A small contrastive audio-text model, trained from scratch: encoder arch conformer.
Rows from block 4 of the audio encoder of a small contrastive audio-text model, named by matrix and row number. Rows with one number belong to one neuron. Each number is 128 + 24 x the weight over its row's rms, rounded and kept within 0 to 255. All counts start at 0.
After each neuron's rows are labels from the 100 clips, of 14976, where the neuron reaches its highest value: "responds to" is what is common among them. Only what is clearly more common there than usual is listed. The data: simulated sounds of rotating machines with and without faults.
# fc1: second MLP up (encoder.blocks.4.mlp.fc1.weight, 640x160), inputs 80-159
# fc2: second MLP down (encoder.blocks.4.mlp.fc2.weight, 160x640, transposed), outputs 80-159

fc1.214 [128 128 166 152 153 112 124 187 101 128  69 164 141 157 129 114 126 107 105 115 128 108 109  86 103 136 128 128 128 149 104 128 157 128 128 128 144 138 117 128 152 128  81 116 130  91 101 128 134 128 146  71 138 162 150 156 128  57 112 128 134 120 148 141 128 128 177  94  86 106  88 128 132 134 128 128 128 144 101 161]
fc2.214 [120  64 128 128 143 128 128 134 117 128 100 117 128 128 135 128 128 134 167 187 128 128 132 190 117 128 123 172 128 128 125 128 128 133 128 125 128 162 144 141 128 128 144 103 128  97 117 128 174 162 138 128 103 133 128  99 125 159 159 128 101 135 117 162  95  92 179 127 115 142 128 149 106 161 128 135 142 103  59 138]
responds to: fan; reverberation; text has "room"; text has "reverberant"

fc1.541 [ 91 108  66 128 112 128 147 128 141  97 128 112  73 140 128 157 128 136 162 108 130 128 128 116 128 102 128  77 110 128 119 174 128 144 169 110 128 128 135  98 154 128 128 150 128 151 138 133 146  92 129 173 123 172 143 128 146 159  70 111 136 128 169 128 128 105 128 164 128 131 162 128  95 149 139 124 143 112 134 128]
fc2.541 [161 117 128 148 128 128 128 128 116 128 128 132 128  74  99 128  90 103  63 156 147 116 131  97 157 128  71 136 100 151 117 128 128  96  97 128 174 141 128 127 114 100  96 109 106 121 128 128 178 164 139 141 127 128 134 115 158 128 159 142 124 125 165 147 154 156 143 127 128 151 129  86 108 136 112 118 120 140 159 132]
responds to: piston engine; state: normal

fc1.291 [155 128 121 128 161 128 128 128  88 128 119 115 130 128 123 172 128 148 180 128 128 179 164 139 143 156  93 110 152 128 128 112 128 128 134 128  94 118  94 111 193 146  86 124  96 128 138  82 150 128 136 143 112 137 139 128 131 170 128 128 154  99 107 128 169 128 134 128 128 163 141 111 161 143  97 128 128 140 128  78]
fc2.291 [128  81  84 171 118 128 128 175 128 126  86 124 159 128 121 101 134 122  92  77 153 130 128 134 127 146 128 121 145 128  96 135 128 128 131  92 128 128 119 128  80 143 101 157 202  87 148 151 128 134 128 111  87 127 111 128 128 109 145 145 128 128 128  80 148 112 128 132 128 102 128 145 136 104 128 128 155 128 128 128]
responds to: state: normal; text has "fault"; pump

fc1.278 [163 117  98 128  95 113 108 128 152 128 102  91 154 128 128 128 152 102 121 128 163 104 128 118 107 126 128 128 128 128 129 128  79  83 128 128 128 163 128 111  77 161 128 144 128 149 140 111 127 150 118 161 117 171 127  94 149 150 128 150 128 106 144 171 185  99 121 136 153 128 112 138 128 133 128 137 128 155 106  89]
fc2.278 [100 158  78 128 111 149 132 128 128 128  88 128 141 128 136 117 128 128 128 126  93 175  87  99 148 105  97 160 128 118 145 143 140 186 119 128 128 131 163 116 128 137 128 128 181 120 129 143 150 115 144 147 132 162 151  85 141 128 116 128 142 103 146 128 128 123 158 128  86 103 128  95 128  79 148 140  67 105 158 177]
responds to: reverberation; text has "room"; text has "reverberant"; gearbox

fc1.438 [144 168  96 128 176 128 110 128  94 146 104 159 128 128 128 128 128 148 128 128 163 128 165 128 178 107 128  98 128 117 122 110 102 144 148 127 141 108 105  98 157  90 119 128 173  99 128 128 137  90  88 111 128 159 111 128 146 128 103 148 160 128 149 114 128 142 128 128 128 183 141 148 128 128 108  73 128 126 128 128]
fc2.438 [128 111 116 128  91 128 166 128 126 133 128  83 141 128 128 134 125 130 133 112 128  87 171 166  77 128  81 134 157 152 128 128 160  70 145 179 126 140 138 192  93 133 127 128 134 111 123 150 120 171 128 164 128 114 126 133 146 133  94 136 103 118  91 128 150 128 117 105 128 146 115 108 153 128 177 124 128 125 163 121]
responds to: gearbox

fc1.495 [135  85 128  98 145 156 116 177 128 114 120 128 170 128 126  81 122 128  93 128 128  98 113 128 119 148 128 179 151 132 159 170 195  99 168 114 149  94  97 137 134 108 156 128 105 128 128 128 136 128 124 122 175  78 152 154 128  87 128 128  84 161 127 120 128  83 106 129 128 128 128 150 128 128 127 201 124 116 120  96]
fc2.495 [128 150 128 128 128 128 151 152 128 120 131 144 109 113 135 128 128 128 133 128 137 128 128 128 135  83 128 162 100 125 128 128 158 110 103 159 128 157 123 128 162 128 127 133 128 119 126 207 145 165 141 108 128 145  91  84 162 128 119 131 115 126 102 128 128 115 122 114 152 130 128 128 128 160 128 144 123 153 128 128]
responds to: state: faulty; rattle; conveyor

fc1.222 [153  91 146 128 142 160 119 114  99 122 121  77 113 102 128 114  97 128 121 133 170 139 164  98 128 195 128 128 125 107 109  81 104 128 128 141 100 118 119 182 128  94  72 137 100 148 148 103 176  96  91 103 128 124 162 139 128 178 128 134 164  95 128 156 153  79  90 175 118 149 175 128 146 128 128 128  97 128 155 100]
fc2.222 [150 128 128 173 147 105 128 161 139 163  99 128  81 142 156 128 106  97  96 150 176 142 137 107 128 124 128 137 124 127  94 122 136 128 105 113 172 164 128  90  81 104 103 151 128 128  97 136 114 128 114 139 128 129 128 128 128 160 130 128 129 124 143 104 111 130 128 157 128 164 130 100 128 128  95  94  99 119 188 128]
responds to: thin (high-pass); conveyor

fc1.380 [106 180 176 139 137 128 116 137 113 136 143 101 127 149 132 128 100 149 144 128 144  73  82 144 141 128 121 128 128  93 131 128 151 128 105 156  84  70 100 128 128  75 128 138 128 153 167 162 152 113 128 131 103 132 128 128 155 128 129  97 141 128 128 103 128 121 128 174 128 130 147 128  64 128 128 128 153 125 119 128]
fc2.380 [120 109 128 109 128 110 159 137 162 140 142 174 107 142 110 179 123 128 128 189 128 173 170 128 128 141 158 166  83 128 135  97 101 134 128  89 158 128 126 128 128 134 128 128 128 128 118  86  94  97 126 102 162 128  98 147 128  95 158 157 106 128 125  82 128 182 128 128 136 128 128 147 154 128 128 158 134 153 131 168]
responds to: state: faulty; reverberation; text has "reverberant"; text has "room"

fc1.208 [150 128 110 109 185 128 128 128  57 128  76 128 145 128 128  93  93 128 102  84 128 108 148 128 128 160 149 128 160 128 114 150  75  93 105 147 101 176 128 152 128 128 105 112  96 128 128 114 128 125 101 128 188 119 154 115 128 100 113 116 121 127 128 128 168 105 127 100 128 202 147 132 161 102  95 128 128 128 128 128]
fc2.208 [131 134 128 171  94 141 131 128  85 128 151  87 129 130 121 128 151 107 128 128 108 145 174 128 128 116 142 128 110  65 126 149 158 128 128 172 152 147 128 159 118 156  77 143 171 109 128 153 151 183  94 109 104 160 119 123 190 155 156 160 128 128 128 128 122  67 134 147 128  91  93 110 128 128 128 152 125 105 175 128]
responds to: gearbox

fc1.529 [158 115 128 128 190 128 128 128 121 185 100 128 128 128 128 128  78 119 132 110 150 123 176 105 128 171 146  79 145 128 150 144  81 137 128 159 103 112 128 128 128 128  89 128 136 147 156 128 136  94  54  91 128 103 114 120 128 101 170 110 128 115 128 157 155 117 111 113 163 128 105 160 167  59  92 128  92 128 128  90]
fc2.529 [143 105 128 128  93 116 134 128 164 100  83 112 145  88 112 129 128 145  92  94 128 128 128 128 160 149  97 136 128 128  98 107 141 124 128 128 116 149 128 114 108 168  73 134 128  57 139 128 128 128 140 144 128 114 128 121 144 140 128 154 128 128 128  61 128  91 128 128 128 128 128 142 136 179 176 128 128 139 185 137]
responds to: pump; speed: slow

fc1.458 [170 181 108 128  80 128 113 180 128 162 151 128 170 104 162  82 101 128 128 149 111 128 101 106 140 128 134  87 139 132 140 150 118 128 119 128 128 118 128  96  91  68 151 128 128 124 131 160 123 103 128 104 128 123 128 128 151  99  94 151 126 128 162  80 185  74  82 128 161 128 128 128 112 128 128 114 128 128 114 106]
fc2.458 [125 143 128 133 127 103 128 128 128 144 128 128 140 105  96 192  97  97 113  71 136  90 125 136 122 128 131 168  76 156 174 133 188 115 107 128 113 171 154 153 129 128 128  79 166 122 141 135 128 128 128 127 119 128 129 168 139 154 147 151 141 112 128 145  88 140 128 133 133  98 128  71 137 103 137 167 131 147 158 138]
responds to: fan; gearbox; imbalance

fc1.576 [152 136 128  82 101 128  91 129  93 150 100 112 160 128 151  97 132 127 156 128 128 128 117 128 119 156 136 125 182 128 111 147 162 122 153 130 128 128 105 128 128 108 128 148 127 160  81  91 128 164 128 100  71 128 153 122 128 145 149 119 101  74 148 128 105  90 128 131 128 128  92 128 143 149 126 128 128 125 124 128]
fc2.576 [128 127 145 128 143 130 149 113 156 120 128 136 143  86 154 136 128 114 172 122 111 116  73 155 143 124 132 148 149 127 162 136 140 170 128 140 128 128 156 142 168 144 137 150 110 128 128 163 126 112 128 128 125  84 140 128 128  91 114  79 128 101 128 109  80 108 134 125 144 106  74 164 123 128 128 128 128 113 128 118]
responds to: state: normal; piston engine

fc1.21 [128 128  80 128 105 101 128 158 154 164 102 112 145 132 100 106 128 115 106 139 117  94 123 128 124  84 110 128 156 128 159 128 172 128 160 156 128  56 160 115 128 143 128 121  64  88 128 112 146 128 144  75 128 186 128 139  85  89 147 125 125 128 128 128 142 116 128  91 134 128 128 142 128  76 128  82 128 186  94  98]
fc2.21 [147 128 125 128 116 131 128  95  91 104 136 132 115  59 108 131 128 128 128 181 113 165 128 128 128 128  75 124 143  99  56 128 142 128  98 128  99 128 200 157 163 218 140 128 160  85 138 128 128 128 108 113 128 143 128 128 128 146 147 187  79 170 150 135  95 128 165 128 128 139 128 128 128 128 128 199 154  80 128 150]
responds to: fan; thin (high-pass)

fc1.105 [128 101 124  94 128 201 128 158 114 117 128 118 128 143 154 159 128 124 140 163 137 132 161 130 138 153 128 128 110 114 112 172 148 128 119 131  61 128 110 128 129 137  73  98 128 137 128  90 134 105  85 149 105  99 118 138 171 128 169  91 143 132 128 128 149  90 128 136 128 128 128 128 174  91 115 152 128 128 153 129]
fc2.105 [120 166 128 185  98 122 148 139 128 155 128 116 105 128 128 106 128 172 110  81 149  65 128 128 128 128 128 190 128 128  93  80 144 102 153 128 106 152  89 128  87 146 142 159 172 127 117  96 150 125 152 134 128 128 128 160 128 161 128 128 128 120 105  46 128 142 108 182 128 128 128 141 128 140 137 128 124 152 173 148]
responds to: reverberation; text has "room"; text has "reverberant"; gearbox

fc1.216 [128 130 128 128  55 128 140  93 122 119 150 128 144 128 128 128 128 105 104 147 102 111 128 135 140 156 126 127 128 104 154 128 170 128 149 110  90 102 128 128 170  71 128 128 143 145 128 156  99 128 164  92  67 177 149  98 162 167 163 128 128 114 150 160 145 119 128 128 128 115 128 108 142 163  73  82 128 182  95 154]
fc2.216 [184 203 105 104 146 128 130 106 113 135 115  93 138 131 128 161 142 128  67 145 144 182 134 114 121 117 121 123 128 135 110 101  89  84 128 173 155 128 128 100  90 145 105 111 127 108 114 107 119 128 119 128 135 109 118 137 129 148 128 145 141 128 203 115 135 156  97 123 128 128 138 108 128 138 128 114 128 151 159 109]
responds to: gearbox; state: normal; speed: fast

fc1.312 [ 68 150  77 111 128 126 128 128 131 128  94  69 161 128 158 128 118 128 117 169 134 166 128 137 128 152 142 128  86  92 147  71 151 128 127 160 114 128 140 168 155 128 158 128 133 154 128 168 154 128 167 136  98 178 162 128 155 122 140 128 123 152 128 135 111 156 128 145 105 128 148  78 128 117 128  96 145 116 103  81]
fc2.312 [128 157 128 105 158 128 122 128 118 128 128 169 128 128 134 131 128 128 128  89 101 106 116 128 132  92 119 128 125 120 128 128 125 197 139 115 170 152 131 112 128 107  95 128 103 128 128 128 106 121 101 105 175  79  48 147 131 128 128 143 146 139 151 154 128 128  83 135  66  85 142 156  84 129  98 131 117 150 131 121]
responds to: state: faulty; grinding; bearing knock

fc1.190 [128 153  74 132 128 120 128 112 154 140 128 128 156 128 122 161 128 107 128 100 144 128 128 115 128 128 143  89 128  96 128  75 152 128 181 128 108  89 144 100 127 131  77 128 106 106 154  95 128 128 146 128 161 147 128 125  83 128 137 118 128 128 128 114 128 128 168 128 151  93 143 128  93 143 157  62 128 159  87 109]
fc2.190 [128 141 128 133 128 134  94 106  75 143  98 128 117 128 105 105 128 111 119 146  90 154 128 128 128 106 136 133 185 128  81 128 124 146 125 128 136 104 129 129  99 181 147  93 149  39 120 168 134 128 117 116 128 128 123 124 128 128 128 188  96 129 155 128 128 148 131 120 117 116 141 115 117 110 153 189 135  92 124 128]
responds to: state: faulty; rattle; gearbox

fc1.154 [128 177 128 139 105 128 116 158 138 157  90 128 128 140 128 119 145 107 128 118 202 128 146 156 146  94 128  82 128 128 128  98 166 128 172 175 140 128 111 108 128 121 116 152 128  82 154 128 141  85 112 134 114 172 154 141 133 111  90 165 174 123 124 155 128 152 200 165  95  72 158 128 140 134  99 108 144 181  81  81]
fc2.154 [128 128 128  74  90 109 139 144 109  91 128 128 146 120 123 128 115 128 128 128  95 128 101 133 128 128 128 155 128 128 128 135 134 143 125 130 137 147 160 162 145 196 118 128 110 131 144 177 113 128 159 110 175 143  79 102 158 122 137 130 128 128 128 151  73 128 128 128 128 107  82 128 107 121  91 209 170  89 137 159]
responds to: fan; bearing knock

fc1.123 [158 139 141 128 128  76 128 104 171  74 128 105 126 141 145  93 128 111 155 106  74  82 128 153 145 131 140 128 128 128  66 148 164 113 106 135 108 128 155 128 111 168  98 128 151 141 130 128 130 128 105 128 128 110 134 111  87 196 128 174 108  96  94 162 140  93 140 125 128 129 128 112 171 128 155 149 137 110 102 108]
fc2.123 [119 128 128 121 128 107 123 160 125  84 176 128 128 116 128 151 128 151 159 128 128 128 125 133 128 123 126 156 128 113 128 111 131 128 123 142 128 185 110 128 169 148 143 128 172  91 128 176 133 127 215 160 117 182 128  92 160 121 128 135 128 128 158 128 128 139 109 168 135 128  48 120 128 128 145 138 118 119  93 192]
responds to: fan

fc1.493 [125 153 128 144  26 125 128 128 128 131 128 138 128  86 115 128 153 113 128 128 127 157 156 128 154 128 130 145 128 117 101 136 156 128 128 133 105 128 126 150 172 167 128 148 129 128 102 112  82 128 172 128 104 116 128 111 186 135 128 119 101 116 128 104 155  66 128 147 122 131 170 128 128 115 123 103 128 141 134  99]
fc2.493 [151  89 103 167 164 128 128 111 131 150 128 128 117 153 144 162 133 128  87 128 115 128 114  83 148  92  50 128 114 154 128 128 117 127 112 135 143 128 150  89  73 102  85  99 157 117 112 107 148 138 128 147 126 128 112 106 165 141 137 171 163 128 161 174  80 176 120 133 128 177 141  98 128 128  96 109  91 128 145 128]
responds to: thin (high-pass); turbine; clipping; text has "clipped"

fc1.320 [120  93 128 128  92 128 190 134 128 138 128 130  97 128 164  71 138 128 128 112 116 142 128  98 128  94 128 144 158 128 128 125  82 176 128 128 128 118  87  94 128 104  95 156 128 128 101 173 128 163  73 128 128 157 128 140 157 132 143 128 128 177 129 111 189 128 111 110 128 104 128 131 128 161 154 128 128 128 139 128]
fc2.320 [138 164 113 104 124 134  88 128 128 128  97 128 137 128  91 128 112  74  96 128 171 151 128 128 105 152 128  87 148 128 128 128 174  64 132 160 183 130 125 188  96 143 155 104 128  96 107 172  96 190 159 128  90 128 135 128 128 141 130 126 128 106 128 128 107 128 128 113 149 156 128 128 124 150 128 162 137 128 140 187]
responds to: state: faulty; rattle

fc1.277 [141  95 161  97 166 158 128 156 168  96 122 128 128 104 130 128  86 128 128 134  91 130 165 182 159  95 168 115 148 100 126  92 115 152 153 161  83 158 152 128 113 128  75 128  85  84 107 109 159 128  90 101 128 128 183  95 128 146 118 128 103 128 116 111 155 104 100 128 128  77 128 128 159 111 128 133 126 167 176  96]
fc2.277 [161 111  96 114 138 118 134 128 166 128 113 135 128 126 122 138 134 128 112 128 171 108 102 110 138 155  64 128 152 128 128 138 128 111 147 109 141 124 116 147 128 157 128 172 182  76 135 128 102 109 145 128 100 131  99 133 152 128 138 130 128 115 128 128 128 134  75 145 142 128 144 163 132 150 128 119  90 121 148 148]
responds to: pump

fc1.91 [128 128  84  95 128 108 103 166 105 128 134 112 130 163 157  92 118 118 128 128 141 144 139 128 144 128 128 128 149  70 106 136 128 128 132 110 167 128 149 161 134 128 128 128  99 107 128 107 105 128 111  41 158 128 114 183 150 120 128  84 151 128 175 143 152  90 128 128  84 120 128 168 155 151 139 146 107 128 154 169]
fc2.91 [102 128 146 128 128 117 143 128 105 128 104 112  94 106 110 124 128 141 133 130 119 144 122 138 106 109  58 128 111 146 157  95 119  83 148 121 129 128 115 165 161 144 128 113 120 157 128 128 184 152 137 144 128 128 128 103 124 168 141 128 100 128 110  49 104 106 107 128 151 128  90 151 106 128 140 128 128 128 112  95]
responds to: gearbox; thin (high-pass)

fc1.624 [128 125 167 115 128 154 160 128  98 128 144 141 143  76 113 128 128 149 128 128 128 128 118 196 185 131 103 140 128 123 115 128 128  94 128 133 128 151 128 128 128 128 117 177 116 140 164 128 130  98 128  72 132 128 149 147 128 153 105 124 128 128 101 132 143 128 128 146 128 162 161 111 128 111  94 151  96 155 160  59]
fc2.624 [155 128 106 115 129  45 128 128 167 128 128 104 129 128 133 112 135 139  90 113 129 139 155 134 125 128  97  89 128 150  91 135 119 126 115 118 128 139  97 109  94 101 134 128 128  99 163 149  78 118 112 109 103 128 119 139 131 102 134 143 128 116 128 102 132 114  57 100  84 104 118 119 136 184 128 105 132 110 150 167]
responds to: pump; speed: slow

fc1.234 [118 128  98 137 101 128 119 124 125 164 108  93 161 128 153 126 134 118 128 128  84 128 144 128 128 148 128 128 160 109 128 160 100 109 163 111  74 130 154 128 128  43 106  97  75 128 128 127 128 128 103 128 137 128 145 165 111 128 128 140 113 131 101 128 119  96 128  97 155 128 186 128 152 128 108 128 128 169  97 128]
fc2.234 [158 128 121 120 108 124 138 128 128 104 128  96 128 128 120 128 128 146 115 126 128 167 109 138 128  99  96 128 125 113 128 128 141 128 125 128 188 128 147 140 165 199 140 128 128 157 128 128  94 128  73 128 117 114  79  95 128 109 115 128 146 101 138  66 137 145 128 101  98 128 126 101 138 163 128 169 151 133 193 154]
responds to: gearbox; thin (high-pass)

fc1.71 [165  98 128 128 104 124 107 142 121 157 128 118 128 150 130 154  95 112 128 111 128  77  82 128 158 106 138 157 118 128 128 128 128 128 103 151 100 129 137 128  86 109 146 128 102 140 128 130 179 128 117 114 122  77 128 137 128 119 128 110 128 106 111 158 127 102 147 157 128 128 128 107 128 188 136 131 128 128  74 135]
fc2.71 [148 120 128  88  88 152 128  92 128  82 111 128  59 100 132 121 173 128 148 185 118 176 154 172 119 116  99 175 128 102 160 158 120  82 128 128 124 123 128 128 197 128 118 128 128 126 100 128 104 122 117 100 128  98 109 114 128  93 128 146  99 128 173  94 118 135 171 128 128 163 128 122 128 132 128  77 128 100 142 189]
responds to: piston engine; muffled (low-pass)

fc1.311 [180 111 117 123 166 109 124 128 128 128 155  94 170 144 162  92 140 130 128 154 126 128 125 128 128  80 133 152 163 182 105 128 105 240 151 128 128 169 147 128 163  90 153 134 108 142 128 137 128 169 106  88 137 128 128 128  95 128 128 120 142 149 109 128 160 128 155 104 190 128 128 154 128 160 160 128 128 119 122 120]
fc2.311 [128 135 128 137 128 116 132 138 124  91 128 128 155  82 128 128 128 140 148 113 121 122 128 147 111 156 131 128 128 117 128 128 128 128 118 171 106 115 128 128 151 128 116 128 127 153 128 145 118 130 109 119 128 112 104 124 128  80 112 128  82  78 128 111  61 158 128 149 140 128  52 102 138 128 131 157 106 115 115 110]
responds to: piston engine; state: normal

fc1.280 [128  88 128 128 128 128 128 175 128 128  49 128 128 153  96 128  94 128 130  95 163 113 128  76  67 147 152 108 130 182 119  95 166 168 128 128 122 124 128 128 128  89 107 128 145 128 128 146 165 155 149 116 106 145 150 144 134 106 107 109 117 128  90 164 130 108 143 128 169 128 135 125 128 125 150 108 128 161 163 151]
fc2.280 [139 142 182  95 146 152 107 129 173 128 163 105 135  88 138 115  92 143 128 120 143 128  93 110 154 149 128 180  64 145 152 128 128 120 128 177 128 129 181 115 171 128 128 136 128 128  99 135 117 100 104 139 124 107 173 128 146 128 128 135 155  82 174 109  91 128 132 128 153 143  80 152 128 115 127 118 131 162 128 153]
responds to: piston engine; state: normal

fc1.614 [114 128  95 129 126 179 128 140 149 117 105 128 126 139 128 102  89 139 143 127 143  92 123  98 128 167 144 120 159 128 126 101 140 142 122 104  88 128  61 128  98 119 105 157 171 140 128  98 172 166 130 115 128 128 144 180 126 152 127 120 128 146 141 166 128 128  94 152 128 128 128 126 107 176 103  78 128 114 110 101]
fc2.614 [194 173 137  81 117 128 109 128 176 147 128 130 104 107 128 128 112  83 125 131 154 123  62 121 135  94 114 128  99 128 128 111 167 128 103 143 162 150 128 121 122  93 117  87 163 142 153 151 183 128 128 107 128 121 139 111 177 108 128 106 128 128 179 166  82 128 156 128 119 152 135 125  95 136 128 106 128 164 128 104]
responds to: state: normal; speed: fast; gearbox

fc1.428 [147 138  90 153  63 102 166 145 173 128  94 128  96 120 142 135 121 128 128 128 162 143  88 128 128 127  99 114 128 128 105  91 111 151 128  91  79 103 105 128  79 134 140 158 160 128 166 103 121 128 143 128 128 128 128 128 154 110 146 109 128 137 129  97 128  81 142 151 165 144 128 156 128 147 128 159  99 129 141 110]
fc2.428 [ 94 138 115 139 116 128 120 130  92 125 116 122 154 128 128 122 147 146 128 128  97 171 139 118 128  84  68 150 132 149 129 153  97 180 110 110 160 156 154 116 116 151 153 128 162 121 128 141 163 102 147 135 131 179 127  96 128 157 113 114 106 128 149 170 128 128 165 102 110  92 110  95 134  99 117 145 100 128 184 145]
responds to: reverberation; text has "room"; text has "reverberant"; electric motor

fc1.256 [128 176 132 103 179 149 128 203 142 165 128 128 110 128 143 123 159 109 128  90 140  66 128 145 147 159 128 176 128 130 134 128 123 128 147 150 122  87 133  78  79  95 128 107 128 122 129  46 139 127 128 151 167 128 161 128 104 105 140 148 134 128 157 128 128 115 192 124 131 112 143 167  91 128 128 128 113 128 128 142]
fc2.256 [128 128 140 128 128 144 126  78 128 128 145 115 162  87 119 128 128 128 128 163 116 173 117 125 146 128 128 128 103 138 142 126 136 151 100 135 119 128 149 105 178 173 142 180 128  94 141 191 111  98 124 128 145 161  81 100 128 134 126 134  91 128 121  99  74 128 121 149 150 108 128 119 128 167 145 159 146 121 146 128]
responds to: reverberation; text has "room"; text has "reverberant"; electric motor

fc1.606 [168  98  92 133 128 140 128  80  83 134 112 128 128 127 120  93 153 111 114  95 128 114 128 128 128 164 128 128  78 153 120 128 128 181 217 128 115 124 157 128 148  94 146 151 130  95  95 157 128 110 100 128 138 128  88 128 128 128 153 115  64 173 128 149 103 151 167  83 105 131 128  96 109 128 105 128 116 110 140  94]
fc2.606 [123 182 155  81 161 128 133 127 128  80 128 108 180 100 107 159 144 123 157 128 128 128 139 135 152 150 151 134 151 128 128 113 121 128 128 128 128 161 128 101 128 182  85 146 128 166 166 167 179 112 147 111  95 134 128 128 199 139 154 137 128  95 154 133 128 112 128 176 104 106 128 167 151 146 128 174 107 128 176 145]
responds to: piston engine; air leak

fc1.45 [145 128 122  94  77 140 148 185 128 139 128 155 128 139 157 100 139 111 128 128 128 153 128  97 126 128  93 135 177 114 112 135 112 126 161 128 128 128  95 156 128 120 170 128 139 128 102 115 120 128 128 128 119 128 145 128 140 115 181 131 140  87 128 139 165 158 128 128 171 137 128 146 128 137  98 135 106 128 112 140]
fc2.45 [128 142  97 108 128 104  89  79  40  76 130 128 110 122 121 117  94 131 128 147 121 128 181  82 128 128 125  80 127 143 103 149 128 142 128 164 139 128 128 134 113 150 116 128 128  99 129 164 115 128 115 128 128 146  72 126 152 155 137 118 118 128 141 120  91  76 128  77 108 122 128 161 128 166 108 128 102  92 117 160]
responds to: thin (high-pass); compressor

fc1.141 [109 150 112 132 123 128 105  95 119 107 128 141 128 128 138 128 134 113 107  98 170 128 128 100 128 185 103  89 134 118  78 128 117 128 128 128  41 104 109  88 128 167 103 100 128 128 141  98 146 111 119 128  94 122 159  91 106 150 128 106 128 136 128 138 151 154 148 149 143  96 104  92 165 128 134 175 134 120 159  95]
fc2.141 [ 91 128 128 127 128 128 128 128 185 128  95 120 121 128 105 153 114 128 128 141 128 121 102 139 128 128 128 128 128 136 121  89  96 194 128 103 158 128  89 148  81 162 128 158 178 128 128 121  65 165 170 128 150 128 128 167 149 128 128 155 137 128 128 104 111 156 128 138 128 175 128 173 128 146 128 132 158 120 160 141]
responds to: reverberation; text has "room"; text has "reverberant"; clipping

fc1.139 [102 103 148 155 130 128 128 139 139 112 114 126 100 119 128 128 128 149 102 128 160 141 128 123 104 151 201 142 112 162  92 128  69  96 116 111  89 128 109 149 128 142  90 102 118 161 151 128 120 107 129 145  85 128 109  86 159 155 152 112  52 128 193  99 167 152 128 109  95 104 128  98 128 128 137 148 148 185 111 130]
fc2.139 [169 125 128 128 128 110 117 128 115 146 100 193 128 128 108 143 128 108  92 191 132 170 104 128 110 103  71 128 145 146 129 125 140 128 128 135 180 128 128 148 118 128 128 133 136  65 135 128 128 139 128 148 144 128  90 143 128 138 128 128 234 168 128 100 128  85 134 174 116 128 128 123 102 172 128 118 128 128 123 115]
responds to: thin (high-pass); reverberation; text has "room"; text has "reverberant"

fc1.82 [151 114 128 128 164 128 128  82 128 130 128 128 131 107 146 133 128 128 128 128 109 128 155  94 113 161 112  93 160 128 124 172 139 153 128 186 128 141 114 148 137 105 128 128 119 156 128 128 147 168 119 126 110 128 152 128  95 152 117 128  76 128 109 128 165 102 121 147 128 144 128 128 122 127 128 141 180 143  87 167]
fc2.82 [154 180 110 128 128 160 124 143 113 158 128 128 114 126 128 162 128 157 110 126 128 115 116 128 144  99 128 133 109 128 153 151 128 121  90 128 173 119 144 154  92 128  91 128 147  87 139 128 146 174 128 128  92 159 134  91 176 128 128 145 128  98 165 147 127 171 103  94 127 128 128 111 116 142 129 128 128 128 118 128]
responds to: gearbox; speed: fast; thin (high-pass)

fc1.456 [128 142 147 106 157 128 128 147 141 145 128 165 128 166 145 110 138 118 128 167 126  61 157  84  94 128 141 128 124 171 128 128 128 114 128 128  89 128 144 128 152 111 114 130 116 128  80 128 118 168 158 128 104 171 128 128 125 101 120  96 128 128 128 128 144 126 128 135 107 128 112 189 152 128  79 100 128 154 139 141]
fc2.456 [144 140 101 137 110 159 176 128 115 127 128  99 143  94 109 214 135 167 108 150 131 114 192 110 128 128 171 128 116 135 136 145 128 144 113 133 157 128 125 133 134 128 128 153 128  87 153 128 151 128 149 122 161 101 128  98 145 110 165 158 128 135 145 101 128 138 128 101 128 122 128  77 141 131 128 128 128  99 193 128]
responds to: state: faulty; gearbox; text has "speed"; grinding

fc1.24 [128 153 128 128 148 119 151 128 145 128 133 118 133 128 120 128 128 136 128 128 163 128 148  68 120 148 151  93 186 148 128 144 135 128  60 113 153 106 110 149 107 128 139 129 128 128 128 128 128 131 177 143 111 102 128 109 154 171 128  99 128 128 128 128 128  93 113  98 168 143  97 128 128 159 128 102 116 151 146 128]
fc2.24 [128 159 131 113 128  92 135 105 176 131 128 147 105 128 111 143 128 115 111 163 124 123  64 128 128  85 115 150 102 145 136  95 144  97 109 147 149 128 128 125 144 128 128  83 147 145 127 118 144 157 140 128 128 155 128 104 169 128 128 158 128  99 145 134  74 171 111 146 140 128 154 140 118 150  70  90 104 128  91 128]
responds to: state: normal; gearbox; conveyor